{
  "encoder_num_experts": 8,
  "encoder_layers": 12,
  "text_encoder_fused_qkv": true,
  "beta1": 0.95,
  "eps": 1e-08
}
Rows from block 3 of the audio encoder of a small contrastive audio-text model, named by matrix and row number. Rows with one number within an expert belong to one neuron, the router's apart. Each number is 500 + 25 x the weight over its row's rms, rounded and kept within 0 to 999. All counts start at 0. Numbers have three digits each.
After each expert's rows are labels from the 100 clips, of 14848, where the router gives the expert most weight on average: "responds to" is what is common among them. Only what is clearly more common there than usual is listed. The data: songs of 200 made-up bird species, synthesised, often over outdoor noise. In brackets: how many of the 100, against the usual share in percent.
# router: router (encoder.blocks.3.mlp.router.weight, 8x256, trained with AdamW), inputs 86-171
# up: expert up (encoder.blocks.3.mlp.up, 8x64x256), inputs 86-171
# down: expert down (encoder.blocks.3.mlp.down, 8x256x64, transposed), outputs 86-171

# expert 3
router.3:473495500539488498473481474454498463517494474501497518529475487493546505517509515490516491524485470498497491494528479471538473482464539534509521499492522527529536527504481509529457485519521456530464464469540537531486533516460508519479499498460494478512539482
up.0:536510510482539483475481511483496444454557501474530476526521486559494470518515544553489513468498508498516511508531487495473499522486481497517474499507503477513478468482508517497470510530498492505447484492511493513524481516485475535452503510491497489529489538
down.0:507504545494459477499518517464496463545492532492513514514489526526504519498463482500492514515531466496534513518525519489462473507486508548465519499547513501529485517478565501483540486509477510489493517511483498488511515542498538521488481511523492499533522536
up.1:518482521491469486505505491506521491504507502504542532549580538494527523494474477564513495525502476522484518542530465472455457457512552487475480499548524518476515483466541507502455489465509477469462519521489485476525514511483510462483528484463515496502480502
down.1:526513465508503477496483496521490489484500414452500498482500487493501521498531517506504480478484528531500502496486509504477461492441525493536482486532516536487514414488521493492499513540480482511475485495520518488484512499511513501513504479485497509486500520
up.2:477488495485466508497506510471479526451501501499520543529481484446482537454456483500564507501522521485489468501477565540480525450529498534472506504454523523472521523505490485503470494486494533491534545485535476485473446508466529513520506498502492474510493498
down.2:522502476530487553509482476508544530472491530501490516518487495480496490470481500493500473491512504503491460495459535517511495498510481514502526516479467487480485519486501458534525513481509543493458533507521463449473475470485517528518521475479497504520516521
up.3:528526498506479533530538508459552488511507502498508523494520481530527461508486462480434483495519472474517460492511516526513485479502502433508527462525453448452490491471516531480492521490488466494495527488520501505493530480467495442485474485537505483509511481
down.3:502503465511530477466504498480498507468473470511494468464462499504512493526513513519520498514492495492502528533517522486511558494534481484495479481459555525510557476496519522511503530514500545519516501489422496526471503536509462484469459572500455515536473460
up.4:455486465530491480539541491587427511521500514468496489506543494491480515527517535512512518482499488499486539492522501525467516522499487488494530491509467482525507455513485536493528484510480507541527495495513511493499470498479492505469487505500460481464456505
down.4:509463516467526447511480464506522495502529491484465458533451532536498511470504507490542530526532467521511499516457498457507534510527484497526505504461523473499518493471452473508527518533493501521483541457521499513476504461472476550495467460483511447546519481
up.5:488454494505473530492502516492451562488479498480496501487485528454526503495459481456473489535487562484524510495507547473497473492490536496512478490488509475495546504538493474444480482507502485476496479498523490481511473483490514506505478454477505513494493545
down.5:524526511460488470514427544516474513499505541480517455561490443451464490503531496483510488481542483488484499514495488479519492480527454523438496478507471520503479471520505563516485474510525523520482495489482515468512545445503537529518467519508483521464502457
up.6:504498518470512465505510499506527490486474502502489497453447546520477513507497509500482476448466536471527496477495499461488482452505510507497474539456530469486502496499481473558530511540505545449519540481513469494503496465465535444492543551496498512501446513
down.6:497485546514505508503509502580519495476469483518519483467514527449488502478475536543515509525512503507475533511457499534502527549516546514508507497515524447493495483479462508504515506479518484457515489564491508521517515510472476515516461526475541526498456526
up.7:492476548543483496492436520459458513495465514491517477483510496465477486495543522449478489475503513479500528507523465501476518545486478490496523471535479491485511513496489536475459473524539497483548543493477450477532422474501539455508464487494500471511463545
down.7:477510496485469513508572524461500503492537488503538501527500471477517506504476537522518480526487478543488521524515537538508521459482523528480465500474500503525523518491540489457516513477510516521495483452495524505461489477494478462495533529514524464539510474
responds to: upsweep (80 vs 21.9); first syllable: upsweep (63 vs 14); stream (46 vs 14.2); arch (44 vs 18.5)

# expert 7
router.7:518501543520489511490457461487464540526460473484559512484487540494473497553481504489472480487509508465505454524483522487495522514529486515467497505505457503464469496470536504518543537482487529460494537503486457501507491509486517514522518523467550512501533502
up.0:526520544520421514518499472494439531476490487501473537482491489539475508501511511485552506497509537533513490563480500580517527480521459464513505523500523521490489444475484491492500521451490470520513479492492510481488524526543511501494505487553525518520476515
down.0:464496510519505495511486519496496468514505486496542510446503537508539471520493520481489513532462492466431515488460497500528503529484488507527513499529504501472496477528498538489480490559471523493512472531496532454506514512513514480480498520456509496484528491
up.1:511513484522488524497535497476522510501500478513510465439513524469515533494493479502491442470506495477494473483495459506507519545509487530508482496477488479485507487511541566452490521525487508561488503504522485446501518503485447574499523471514525464473488490
down.1:498537478531508536529506533505482475453469545508540505498520506511459474505460491542496505538519517473534520515451487500491474509527513517505498534523525537498501474497479481527454506482519474554542524516471509510503512536497540469489545517498468481555468456
up.2:497489536465498517504485492518483529517464464510508526509498526520511514515479510487494521542463519562522494510495443475516478530507510496525487483538489495511527492490523493486447474493469513484491486513535468479495527529533495547453484437484513463499499485
down.2:489501558480511538481495492462545488481443498515547470471503511514464476496501512494519522512498484468496523516506529502513500520519527491531526492505539514488510462498518500507517463505454516520507550493482453528516469462518495503505476487473464520447500492
up.3:580492501508478524490487498492474507498477499488508460512483515507510504522487523474471518497525442491509506517514516476488518488472491491514530518440457514497493506482527467461482513497493500481512509558475531521496522521511486521514527505506551513484565514
down.3:472529480462491542466495523471522475521452502452539516465499458491514465466483526469504493446505506514511412501498524449507496506509522511526509516473472502510470536520511528511485507522488500484480462483515480487539494510504492514483524505482508482481551517
up.4:471494546531526523539515465505498462499514512500535480509454526487508481524482519519494471490491503542503508510515465529495444482504543502530526455502500505498520479483524494506507502499469497510456487508468483500474549493500519466521493493516500475506499498
down.4:487517490507455528529513464526528463524513490487485501505515491496493484492456495484507475484476490501500481512454537521496524517487513516513528524544515469535508537495457530519543480437472547555469549491487516481503498533513498486483486521523502482472488483
up.5:519461514544515495461467539572473508517525512482512523480528471505510483460495483568490515505480483496430504441522475502496512469504506516543491497510529485536469546528482553487531439537487477499496504490530494507477499482486495498520539454504504524536544515
down.5:517482491520502489493472476517520488469498537483498493550509496524473525492511404446462492517523469490520474492507537536487464508501503507539463481515505509497481527490514497519524461495529460498478488500510511481513491508500512498512486496456492502529523517
up.6:473509484490490482472503511523516559485461525540512454488527554522530510531489496539507552507517525533534494505441529498477452501475464519484541492491455498487482558491504481486484489507484500447529482498463468448483510510524498498534499516511538504473526519
down.6:493514509481522522508519500513497495508512544507474483532490489509465484452489518459529497524518493505512448525537505488462523497474498478539471524497489499538492520535473514518503515560454465473475530529497470535495491523514540526487547501521425485466547499
up.7:493461520452556475502520486553475479538471507476472504505488533502490511472487488502503506493473459466517515472452530514508468493491511498537515504493532509488502491472449515490496496520465504506462488497439516507520521501478500505508472483477481502499467549
down.7:517506509467504519502469508506477484490522532508493520502499477498467510521478449480473513491511468524503452508506467524496517496490485473504458485511481523571511502478455495503518482512515474493543484498533474514472502519503528498523504537543503519457487518
responds to: high song (49 vs 24.1)

# expert 6
router.6:452494492496479522499530503506497482490517503533483502495532507504456482515539493461517518509491509528489518485476523555465474545484515513496485511460535494501544473511466509469451468492463515533493514501458476533511477500517464509566455465493507517507482538
up.0:507460491503496445507518508489474521495493510495506432517465526487451494515478528451501494467482522467506467532488501530506510493512515492454460450497481548555456514512517519514538533516525518477560488469500447465471470530469532530517489508533464460518505522
down.0:446503505490448495512454467518461491525467527469481518510453534481496524445492543502467492480524470478513510524474505518490504509491462497467489495456498498481464528512516494519525488524479490502510497520499460522515471473465483504474513488527459504498494495
up.1:466494527546507537532546509518501484530508534508482488469510467488504479520544512531528489481453510500482515501523463528480537517467516529493490512467507527502513435549461499489458521520525504458512509512493472528516467481511446501542481540502475488516504535
down.1:534478486506486523502497527524488495528472474486577507502484505515487470519479475503578513486473519510481525511466504508449487502478478473493507478509501524536494559518481475508455472491498507535526516502483498490516521472479533525462439447494499507482487515
up.2:483508463515533513484505525534529470477494519468494494548455498485471471518487515455491480487495520502519509510488475509473462501493520440492520488514510537504524483484460487521524488522499471501520477499507509490519520509518466503519513508522484503506506482
down.2:539501491519495502517456496514479553524552478479506499486514483527502490495486515476509501520482453547522470522499487515493496513477493504483510491516501502471483501480512500469503479508507478549467506542529524533481452499541498469475447479533487500482477531
up.3:508508520477525474560492517488491484463538502557498477492494535502533540498503496532516519522502468498455535487509512483563508550537477514501525474491471516485518514507518470524442499485538503514495464506507460515501550448525483470539478494542550515540488518
down.3:532486473492486561483493486509497516478474437484467530458500540473511493550510480535456504488546521464498504510442507499478527510460506484460505464499522518475494500498508494485539474489489547498472536477512480494480478550469520514458529520462502482470508507
up.4:491496540514490481454565534515521460496483471494473503505499454536518479533475479505496495541473523493557482519507530515510486519493515511517500487508520507506511510501497505488526508488460484518458458519513492533521523522514465475496494520485514524501472574
down.4:518471456528488521479426459508491479460523468481528502505507511504488504474450482541509493475481512554477488519528476494504501527522488478515505544545493492479522462478518513483501506476482476495527511542477471500491488530549509489507491560496544498476498491
up.5:500509465515449508482508514512478478517514534479502485531535501548555499514520528485499477493523480524485467535482479492494502492482517498538532479511474505509497496513524492513456512475468470495473504510559520513541504488516466530511494515497541508488448520
down.5:485526564499494466550515511469480493471532476432477502494540525466504519548513480489472478493503520529496508492497490536515529488488509507504518466536483493467522505531491499515459475502475499517524510495495489501534544477530518515501465459539473488516482504
up.6:478527471510490534484511517530511440515515499468486489504504511530511494496514517512498496501492509519557541493476518579446511513513502486521512494496507541515459476544490465473471509483505491530474508503484495502463508518511514489514477513501511514520512494
down.6:510484506492485539522489501511538487526499489493518474480534477539505464527533471506484537482487526538510516511479485504504448529498516457537517491479530479476503470501486512545484514487508483513560478552523490498550516507521508508495506560500516514488492502
up.7:509518490483497501525471482544536504475482504497505478519507506516498508521474524493487513530521509494523486553498443530517463495507514497499484474492524507477488526470503479520500500505539491519533472524491488478453505502515538520454480466541483494528505514
down.7:465469532526511472452493487456488478490528536540510526480488488529468503538497518534449519558526512499507501476486457496484496520497487508543534495520497480482535479516513539518535482544501537465481471507480485448454491501518482454549486486531452518491497501
responds to: white noise (67 vs 7.5); pink noise (33 vs 7.2)

# expert 2
router.2:510468535494510457521559492494495517503480500515491477476480504478527531536514502531502506508478488463497536523511532531538495524468542509492469459470505527503496506482546519480516515558531496527503467498501465470552480457485456470458466476502462505518513477
up.0:488508475521489481508510480489522516447476492507483521500521515449497468509506486486496513489499457530514504518535495462479449483517523534488487533483540507536475479536526484486536520492503486468545528494491504473483457490484503437474520501496505480510517463
down.0:533482518506487467531464483529485513552528509505524535479507516496531478486489488526519532501519472498488447539525519493510520487514507492547476500498529547508543507506531519481483570522488506499462482529489495504532540526530532530530535485502483494552538436
up.1:477510476523528480503511504510524458485543469501514462510494477478506476516524536484490521481517489455517555490512483462502525537447525511477530498474478477500506466514493517496458479512501522504520514507523518497505551518518503512480485485462503480500496541
down.1:486495489494459530485522485527488480497521489525525479516519461483513504506521476502482527544516529471488488519496542520484505490513509546515515462542535502505505446491541517443485490458478487494529491477460491482520475510492483507522476513452500522523499486
up.2:489498488509433511547524480465507497509466491543512517501497552498490448496497518495537468479541527490486481480468467534514522464498518532486492504514486505497466529531509478508473450475490440473484480471514530521486520484521510504509494477465515516484501533
down.2:513465490483557452527487495506477469464482485459509472505477504518522497512514460547504529548525489519497511493479517495529530535511490467487468510494443538540493482485504489506537529532457524541460535538483455505513481479501497499517545489539514511533503518
up.3:507466482515514476505416506454489501508509455506471493485506508507484502561446504451498520520466481484474406535491490487517482519518473495492512506523466511504489546497530507565516488504522475516476489494496478508516504516487533527510502483470532521533468490
down.3:556508468486509472485521508472497494494503435514496500510478529518506513455479513410493478527468516489505506497471526463492532500486464523492513511544484523515500514480462518521480492499497475469523510476493491525483531514496526562478485491457532460539445493
up.4:535496509513464489484492486490448515462491521518470527475498486556499500519492520486522518483505526509540502520486476484472512523500473526506539503506436471491509460492455485504516503505514505498519494543504476514535494488498516492527502536509511495430491472
down.4:502493491482501537470543534500467505495477490497532522471529452502493528505521492480508459507493539495491481516476534505501521548477506504524499496512550468522511533533521485534500474477508490500478472500455547507506521473485541483501498506522499487519528492
up.5:532489481497516493502523503504494512460491476507488497479519527458500489488483519491528508516536521510488509501449526477472524550487530506505513498511452504509448482525494497463524508474464469543483516483490483507546481520539523446509440532481501491504476529
down.5:479527561480504554516519518493489517484517508520509504499521503535516487515487473512517475490493486486468485486499495583497526504479484475487486477490463499537479503508515486494531495472484485485510497506461474500482512462524472465518568509489500505530527511
up.6:516502499474485542488528499513480522514514510523533426483526472497494530484558506492484486489466496494502481508519515470484528493546496493475486498500495506501498469483496508486521472486510487502482491528500526498545510508553541527543489502556466494496492492
down.6:453476534498507467499524507503496479492513499502494515528493494484490465532497507476533488455490510538485460468457480539509496519505518533536484506484522520503488475534472548505496489473509535498473497445556518472494529460466516481493480518490477500496501517
up.7:497468512477508489539501490480439514494467535489500494479455495492491461534493514491507496481480519525467497484501485505481447503555541502469521458494489483508486528470497485522543503502471488494536504530490477482546502514467518480492481524519520449508504482
down.7:503463448532560480487487473496500478539522489495477462509519497531511527450536498507476462490481518509508505496532493486489511544527510479488473527510470463521450449552493493543527491531535497491480530506501551471520496473534538484572508505484499465522507527
responds to: downsweep (77 vs 25.6); first syllable: downsweep (67 vs 16.2); wind (54 vs 14.1)

# expert 5
router.5:520558458495496523500466545515519473461513496528473513503495520519497493464540486521504454528488492495502526455489479452543520503507493463534486554512506484552478517510472470500517487479469510486529502514507531502475499501526488497488488521486501534523495466
up.0:495487496500530488514511533483492473471533525514530513500533489509489505489518500505515509479495510510466478508538504515479494513484497506465508488496552501495499477470526468491492501481531466477496541479487511491478488530498515486537488483507513484518531528
down.0:476484497502489491508472509537548487488513470483481540481520489490501501539476520541504490524484529539482488498508533541503470500518501487514464486534519539495502523480500472529500481536537501493487482528462478483456461470526497490504453466519491506496464528
up.1:468503522460497476506499502522474510486489489507517490513522538521526513488506523485492499518525543494482500537475468495464506500492512491557539524450551519535516496490479530538472494472542462520505523507432466488507508452547534477521481507526512502498508523
down.1:495528501490524569526488490476488524507462501512506480501471528506453478452497456541465491523477505480489506571492486535516472489535499543476477500486531475473487471496512497494519485478496486472482501499511517494472462488475514493507487499527534487509477506
up.2:514506453499516489492532514461537506514508483487503511524482491493483498509485529472523508485508487520510508447480504544492507494439490506466477512489503525488491479573484513535483511498524491467527465549533551499465479437499475468473486500508494470481549471
down.2:500462512508502475493437484486546491495507463487499505441490483470509538478535444522517505495440541526510531492459527499498503532487502498550486529468494499472508507486494489516481501524499483504508517517501503515498488535490497507499516478516490539479540535
up.3:469430496526497510503481459447486507509462492521514480509508502529488509529503512474513521491524490462462491478466514541479494513498525540489504503480512471528469494502494488532502532494507482459496544521525526492489474495493521496513527518517518525515462515
down.3:530451511522522513487546505499539485531501481479523464424539485517533481511478546501439535494524481457509473519480501532517455500532447466545496505519522509443497523524524496487505492498463532492473504503492530498517522517497487503496526514488533491496507459
up.4:540503480484492452479514509503570510470467483517495495516502486497471487466495535473529490484511504502502474473525465474556466488520508488494519492502495511518496532459475541479533504553503519502488539463500522520504531546539482534514545481497507500525518505
down.4:511564510488538522492529480463453481492511482501502500570515506552478496530510489471540503517505509538528433494548505484538514519464504504506536498464523520455520450476525477465492559464483471498492453479503501501510503523504499495508489504532490520528470486
up.5:484494542492508532540482499516479515464475496494501478512520524478460558504540501440521500545515519519496462480479500501531480499475522473535509494468484493480525524500529495495507531524521483527475514509506492478478519508485534513483510510514501528540452501
down.5:482530506464516514509509497485510517554507525489510506503502459538519452543486508505439553512520502536521480527499494516521483506540515522478488523523510484510487531465512492490479538460487489495528514530505489480510492494512485508482513535500496498465482497
up.6:516506459477499518493498499520509514527519506460499492532504495515505503497500509485531500525520514499522485527499516459511461462485483440500506515527510522474507546504475523477460507501498499485500513517542509482440527513472473507514499546525509490515480527
down.6:511494538461498507541510532487473481472509540460522479504473489521532493506545496514517541530492503476492465566523498458511490449467493510488504477511518532486508550490484508485503525508482506477478464434554530466504491503500517497518510488484485516509492527
up.7:452489528509457472525516529504499505504548505467473458476525515467522506498475496524468471487478479475483478536519490557486498477451453506502469512475534497512515467486502502484472517483484478478478505467525486505466438496464501458501464477509502486460508538
down.7:554476539483501522460451485499489497470520494529485528454483538505500545525508453463497507495536506478485523513465484455502496497508476533486526501512522463510514560498501505549508465515509485475542516526473496508480523496492499486506465483520534545515501518
responds to: pitch: low (78 vs 41.8); steady whistle (62 vs 25.7); first syllable: steady whistle (54 vs 16.5)

# expert 0
router.0:534454453514490530481526479465518568537519478479517516481475481448481495478530494494509448491495535479480492497478497512452537473528482497475497469481452514435471493529510509478484494488470482486467527515477503503486463487527518541464488497530492505448486500
up.0:525528519509514466499516496473489464495504499508485517460483508524508487516529471457509492513493506489534506510502549418501570560488493473474501488516487480452506536512528484517469508482506493464525524490460543493492501492476503486535501492514521543465487499
down.0:470505474455529470484522488494482550550505512509444463517517485456481499498534533505512486476485512474512479502497518523518473483517521530434504481506496519522518517513455464474505520499508469497473519546492521497498501549532552522513526539484517497507512490
up.1:501566524516482546492479540488495477465486507483495483531513524523465529481508438485502544500449504519504470539506577476536480477498466468508495526491548483483500484496492505481526502448506530495564498504508535531486506521469480525480490485504517516489486473
down.1:474545496489494462492507521538500483493509482487451505484518461501495510501487490431523508498499528499543483486510500530485477493526457533505513507465472478482492503491485434523469548485475500451512498545517535489483541467490512502502491517435459492495475498
up.2:513525500544475527541503522521470485447519487462552477499487516534512499543532504467493515503512481464514485493480507562536564508504482541494513495495461513536508528528538463522466505503469482506478513508500450448494445454562536500549496504465497517512524519
down.2:509471539511498465499502527499488526496488545514529489532513458489504518457474541540484478500489504504463511508491454512483508506478486449562463491497512550464507456519514500520478520487498515518540461506500510510494476495527469503486503469534564458444494483
up.3:521502458443509465505530526518511477527513483484478491488538519476535535483519485494499477485528501490503507477471501435458505465492522534484518489518470444533518480505490482483482451527497483485460511517472529532504498487522526478509498519572504503529509503
down.3:529528469497494506483520465473497507490463499450526452499480504477552503521436555488504508459493510487513472517504461505492510513500498512491460498503521501478532538455526530481455522531494479477525498454532522491501483467499513489518503513490545522485480479
up.4:494510463499494498524490533480520526507510513504509497508483493503480521504446490489521542473500537477493519504547481480467556531510455506482499464479498522526467508503511459511521530511513490463535528509488530490487529476516459530479501500493484514492529514
down.4:513494500534485483489438496499490521481477520502497496516498497517501536479489474516477565484493509523517506503521502551517482481555468506512508545498486506489494498523491480473486499491543508491519484494524428504503559521463473468469508547483515497544531487
up.5:502543490525480454523541518476517501454500514492499491465496501454540481524535506520505503495513531508475502483443464512514524489480523507485528455478476491524501513501524467484437499476484443499478496532525476469514544503535484486487452488502531518484517493
down.5:521520500531492529515504515468492528553490513485490489491539473518504539480487490519490496504491487530518507511500484480502489524471536477518488498499496551534532479522514506455472450499511465484494513485487486506483512517500501490552559487517521525491522499
up.6:460505491468492515481492494516518464497481506471506514482489528492451509477488486494457492505508514509518534462513506516471504495482474536527489534512501526499541491498480502478446426538499530550499484507514534480515481480489508495485475490512492513527526497
down.6:477519525535478464560519517483474498506556484492533530524501579484524470488500535498506526506518493450498469525527480465467506505552486508471526504532501488488474493484503474504478506522525539439515510493478554548482490473462468467478446465501483479524485509
up.7:491494465509517492517510459488472490494514510531498516531542507495497514530541542481510508541492479552502516463509516485491520525520482520506506523503530504526505522491525549517506440512467493477517483545527491531535470494511519483519504472507500479482481466
down.7:514548517509469536501471496498521493496488464468493479501427513490497505466477489531489473509500480436480507477499498498444478535503504497465507529479441523455496538499510511523498518489464503510483484483501520460466483491549467475498492528500498509499485491
responds to: quiet level (81 vs 28.5); thin (high-pass) (33 vs 11.8); first syllable: click (27 vs 5.8)

# expert 1
router.1:519483488496500478515521497525505513460491512522563501487457472467519511505490504475471492489520466487471495489528492514510530493475522461514484548487477510487521496524490494543520483504501511481490501478518496486502495483482513500506566486541479463511487460
up.0:497495515520531499490522506504565477504521452545522497502475451534522523527515451500481490500478494517487531493541496505499529469451534499476522484490566465488455463464486519484512547527529503526485482484421473509556471493514450495485486481559435496511498500
down.0:474506532503462485533500522522489495517529474503540504497517538494524497484490526475528488536492542513480499517459465502465518495505518497481458499482523514550498492556516450452494486501493467466506484465531507557503483510512497514537452563536501495480525486
up.1:488475507464489512475494504562500509515461538462518535511513480499473498519501514474482511494542488478530461537458502483493487548509546455496517482541511526539523492495527540509504503497501516514488498532503524506468529488504509543482549513520495452460501500
down.1:487535504475520486483481479482497463492490543499483494507518474496510497494498490492476471568458506503465558491480442475494505502530444463529498481506546505490489502511515509503517476525466521501553487514519507510473502472496448484510481547455490478507466479
up.2:518501504518541511485510502522520465489453493515482481506478497510555542476530506501506470516525448526496514526513484492496526431457481518492478434527454508518498519509459523468524456543471470535480496464503496536453529540486485482477480501459484498485503460
down.2:504510466471465485516492522474491501507526485501451481502527496510491485530485534473504513491468516509514554482502517499449485511488484511470489480510487522530499525481525520516527469443549476534516482497541481513503464481483491507547542524487472514470507481
up.3:484530523490532471517483521509516523505484519506458503483480504537526492486520502484485481541490509470529447499515499493471535489500485503507524501524476504484528524499523486493462480499522539522511492563513492491474488512506535520477478505508468509508484496
down.3:522480458454473520457522510525477526526457490494543511542499545528487516505511527543564517513502499494503512547483470491511543486509482501525498465493535516468520536478497491513513509504494512517501554523486513466534478447498508455516521545554500476496489513
up.4:511498471495483494474475538505522509478481484545498465475459521498471481493505532486513485512512517466506517463483511502507463515525492524460497515533554479487477523474485499479461462483487488473519505493520470524504497489542531470496518505566455479507490496
down.4:497480496520555465552529477579463487448450457498543497490528509528493527516482441530469501545513450519496451509464485529483476534456469467505469544488498506519459453470492497481516486523531488512475544477502534506541471502514516493511481475449520520535501484
up.5:523490497515529508493489516470533477486465464505513506535512458500536513529482490484479483522530551547480489487512543490506459520493505499529480536442480481493520491506487542491468506466498489483467518508507473505504517512508461546471499467500477556512461465
down.5:492541493438469478506505466527482480498546512506466514492501502504514506473471516523514523470459482537512468460508446501510539503487521480470482522515499481547505531459530499469468489532536478524479519475520492484523497473483506558499515506529522508521483502
up.6:494459517476506470545544489547556515509480466501506487527514516524473519536507532468541508486490484499451513500505516487473554455449525510478481488461472477514485488477478501483501481508498461497504510524494516482478496530439483550527506468457506528518513513
down.6:518500487522499536526497507535517511513513523521508557525494478516472473514464535511477480506557488506502444515510546543506522515504491527491492472519495496467508489546538475512479516492554490521464490457536544494512496482531539503515526535530478527494524479
up.7:508485481555502482505534500531505484532487479463531477549475462552487495495494470537517533511522521483485527536528525524502488515509524475470531483496492497468522467500455519470530529502471501513502568497476500521529528471510503516479512472497485481504510497
down.7:498474521481529536475511486510496506449488456533503481503519488475522479544481440519512520516517483454503484493505451525505498492425473531490520493484564461549494474499478504504473480522491517520504510442495493499488483509492493486522461523508523488525504517
responds to: downsweep (76 vs 25.6); first syllable: downsweep (61 vs 16.2)

# expert 4
router.4:472510460495504482500474542514519489532487519483492537481538494530502553495449514515489520524526483496445499509525493518477506491472475467505523474542477492466492490518446460537489519510522532459482504513516502488481562510490497464491547478521487490526505503
up.0:465490473489486473490522524524523443483558502499495514499463504499454534484525494461515532473510441517492534577525524481484536466498458486490458502503505520499497513489471506508517531506486524509498495495521521522499520499529494486485520479507503469533485493
down.0:480528510510505507512511502481504520524483493541526505480503528508515502532461496503528478537520501494555488499536478481491495518495513522438508508546486490493539511517540487480556478479501514533523538493490513516506493504486471554488491531549495484481490519
up.1:509514515502487529511471485524501508504486506518479516528527472498445438545517512502496537486488480548463484492547444475522463524474506466482508507527535520506498506468488511488458511499486428488542483485472490456467471492516491479464512511445436505543555532
down.1:517524498515507557458478536511521512474518548468478489502485506526539481529498541468486503530480510504495524495490509516528530536523511521549525551524520497506490482509490526508491482506534472491519463493508550516522481514509528503501488471532453470505483513
up.2:527492444492512513490522480455456567481509501502485503518479509459483449457534510511520497497499512481496542500509533504479489481481493509469531477461502508507517536506518497524478544511503470518479473503492516511533475512512508491445538513507518451491512440
down.2:509479490521477494533495481502540482526499495474532502468504505467500507492488534539489545472473535529532486435485563466494476492523502491512476504493501533479509506505464429557461449515485492505496542476471482516476471465472508476527461487498539483523518504
up.3:500531504503464493499461518460541519452499494564543468507487443572503467501515501517501491512507505524526510514459471484467460484545508475453513536511511500485515488459518474540479508484485475505535551489486434466490481512491525471522495488511520512555498486
down.3:509504508445513526518520500499512498521537496480520516487487513495498513460522511496500491521496489520511503476516468463499465501524507471513488530504521477523472504493433496554526493514468468457481505516484523519507494470493516484538476477549485475478580539
up.4:449483506504505511505510496495527500565491486476493497496476526502501515502508504549511476533489466487475518510498491497506520477502501509481496565514446504495521501461482519500451455518524496543531481523510483474472514512469505456468520483512515459492485475
down.4:523516460540526483521526488525506448508490517508512545479517526527552475503510466542531502509492503490502501511528505536487536539515508485497493517438485492466458511503529514450467533538517501497533535535479490489507513510536497476515511465524500520486523492
up.5:480496476480509457496481494530529542517500495496500501488493480481493489487492514500492497497498494466499482504552478546507490501498534470483513545521503512559485498499502470518489512471510483465506507509506505503472494498489466495495503518453577460487480521
down.5:513475519523442501551499500522471504462511502468490485471512532519499528500488515472508460499483483502446435470514484491523536485497484503504472524524509465523470547487530534490484501517528533510495495445501494556509499436524497541530496465478453492528494471
up.6:529508501488499525485496510491474571479490526494554501508529552463523506546454510524512526503443448507506502512482467485520506457487529553461462543465492511486496475491479516479456507480523485487503454534495441484530490475466480522477473531507518477531505530
down.6:489516465511499489496480502518451516482513537520497481524484490526497503542540475501496529471434541493503481463503473498502502523500515519469500504509537514508489496500474462502485487512510504495490531477484482520512480489493519552484485510508529491481517510
up.7:487516488474499516523530485469521483502502485464541523454479541537497479463484476512518494548498502473494510550466479451514506517519536518511450492484517521491501510507495492492518521513511478520535501495493501454501492573521455476515502506480536484511498546
down.7:506518528524541505502466482535435471504494498517492514496528489469478534529474543483539498505491533517513458477464502494497497481487490499491514448500519508513492539443557487485501472486525533492500457448489481465485518523490504522476460548543520508492479521
responds to: reverberation (68 vs 39.7); text has "reverberant" (68 vs 39.7); text has "room" (68 vs 39.7); mains hum (65 vs 7.6)